config = dict(
    model='image embedding model',
    norm='batchnorm',
    depths=[2, 5, 5],
    am_softmax_margin=0.1,
    am_softmax_scale=16,
    beta2=0.98,
    grad_clip=1.0,
    steps=40000,
    epochs=70.6,
)
Rows from block 4 of a small image embedding model, named by matrix and row number. Rows with one number belong to one channel. Each number is 500 + 40 x the weight over its row's rms, rounded and kept within 0 to 999. All counts start at 0. Numbers have three digits each.
After each channel's rows are labels from the 100 images, of 14976, where the channel reaches its highest value: "strongest on" is what is common among them; "colour at peak" is the nearest of a few named colours to the mean colour under the peak. Only what is clearly more common there than usual is listed. The data: dead-leaves pictures: piles of overlapping shapes.
# sq0: squeeze pointwise conv (model.blocks.4.sq.0.weight, 64x256x1x1), inputs 0-85
# e10: expand pointwise conv (model.blocks.4.e1.0.weight, 128x64x1x1, transposed), outputs 0-63
# e30: expand 3x3 conv (model.blocks.4.e3.0.weight, 128x64x3x3, transposed, each kernel summed), outputs 0-63

sq0.60:544460467471477503495483490561585476470467487485458553579470536498470507497501485500487598504463583483505476542484542575532488459578463485586509527509486469504457462460581506487591498508491522511583469504470584528470523530502488485465526526505496507534525544
e10.60:511530601477508504482600606482503493526473599505506516556611495482520530490503513484482530470495480480519508483477522488511513532480501486592480484532469474496491494495488504485505481490534622
e30.60:531455490519514503555527410540441515492456572523526468499499519439497523500477502545536459360505443456508506561514444505400521516522504521509527516509487459496557504527537485541462494570468485
strongest on: dark
colour at peak: black

sq0.12:566557504474552487473524483456482546482564481565523459479481577502468480475498490505559478485557474513504475587567582470585471477471568558478516589488563543484559580551477487565476525490497496573480548508547472497571545582480473498478496466495484493565454561
e10.12:472478488476461489486499500483497549564570489487452495461492468581497543492509493567592555559426463565461485486486498526479562550565493497487490447506567551474489511515484490487501474550536502
e30.12:449503474457463468455464474441500489460480444424469465476496449485469511491493458537430486469474488423452495462462527485482463459499468469462459465497468473481450469441504473428490475451495487
strongest on: vivid
colour at peak: purple

sq0.54:574566501474555495472531483458477543482561488564531463481477578507460479475505489508561478487561469512515478587566586475598459477475574561473514585482558546489559579559475481563473521496486495572472549505551473516563540586491475487480501477498492499569461561
e10.54:474481488475469493488493493474501546569567485492457497463488476580500545488510498559583555568435462583468491498489502524471558541564490506485490454497569564473493505507497489486497471545539499
e30.54:441501470461469469456464471441498486460484446424470468480491446489461505492496458539433488471480491415463492467464527480492456456494469468462459466493464474485448471430501473429489477452493484
strongest on: vivid
colour at peak: purple

sq0.20:537453479471474501487491496558588488481477477491450563579473532491465496499488489502485598505454581498490470539491537583530498469577456482587508526499491472506452463459591505484591505494498515512581465507468589520468525525492476485476516517500481492530507541
e10.20:509534592479501498477598601481493484528466596503510510571600488474516534496495507480475526460490485469514498485483517485507518532479507485586477481542462460499489501501484503480506484485532615
e30.20:543436483518512509541522407536429522489458548501526457487487508437506514475473499528526453357499440455493492539506447486401506509503504521494508502504480460496534495524526490535448497550462477
strongest on: dark
colour at peak: black

sq0.7:483475473477490493604613540493502493495513491501474551510480486624480573588492561606490520492475497619490480484507484487499532483503480498500646491452498488490472483477495451486503569479446605486496472618491498468481480488488478474488498490629478488481501482
e10.7:539479520480444456481522517477447421454465515556528463537519429419456463485440482433436454462443500468487470480479481416534539463428503480519455513544455474498478486489484548492570481428457516
e30.7:531466502532504540440521429516552502504426466491450418439478522456533508496525515547472459448449427480517436450525445479426533534528508511484516505520533422516456502528527529520446450465433500
strongest on: pastel
colour at peak: grey; pink

sq0.50:468483494480505478606635529516506506491523535508485558511486475622471577598499535653499526468484501661492480472508470485490505491512493499507686486491506500468499496478504502500510570500492624505502481685503507494503503478473498498481504503621498494472509470
e10.50:567468507463460460499508514469468478491517504577539479506512435467466473494466490476480456528454474522487464494463475456545579472489485499505447543494512535491494486487494575500595459473467515
e30.50:518452512544516532425521439527558501531427438511473461425467521480503516488532515538467478460467448503546429429543462472457533536519519514472537516532542436526425524531530537516444465426450486
strongest on: pastel
colour at peak: grey; pink

sq0.1:449502464443470486558583560503490461452512585474528506503446453603440572578566578595476513487505486584556450445479447454481538457498511473487612455470464466484518512503484469487498566572461567478489503610467489532509460460494517469454563569598570567450558439
e10.1:535492494456557552483492489465573512428464486537533598460490538470567430478570590492434450461538468472509560476457593519566534432451478494485436516519468486493482489487483545500549454517435488
e30.1:523451513530516510436504503474515503514438447470450436426437514454506461481538495509459449535419424463495421446514431449426506523518510511446526528529515463513432513539480513459425472466417474
strongest on: pastel; shaded
colour at peak: grey; pink

sq0.41:568506519467501496461503453556568502473511480525487548561471567478467461458491447484518565496501565504496462574526574557549457452559514525562488566517525496494513524498557523519565506490517494552565495478501559496517546563492436530465504495473480483559467560
e10.41:466533543492455475479546545479473521569518545476482485548541460522497576478500473530532575513441468522504470470480493521448527603519486486543485438558518513485477499500472465467471483521588545
e30.41:473481472478464460501455454448479499452472497446431432483486453475470498483464457546467476426461474411432497500463505467459459452491478481470451458491444458470491464453504459465469462513485477
strongest on: vivid
colour at peak: purple

sq0.24:526426535461440474462482465547560446452436484472430565551453526467509471476465463481460567486425559497469497531469532559517469424552419468563497525543466433483433437433557550459564521468550507497560435495436559500441530527468420566440491498476461463523467554
e10.24:499464526434466473500524524455475442515426521495506509537521463439503519515460480417421540407442454427465477503457517441486520523442527517520484443508421405473504493496507507507510455459518521
e30.24:496380506513505504538531438515428521494498534482505503483421469505461456509501531494513516414497484414509444558511507434441437515469498525479455451465438417501539493495460482526420545541411451
strongest on: dark
colour at peak: black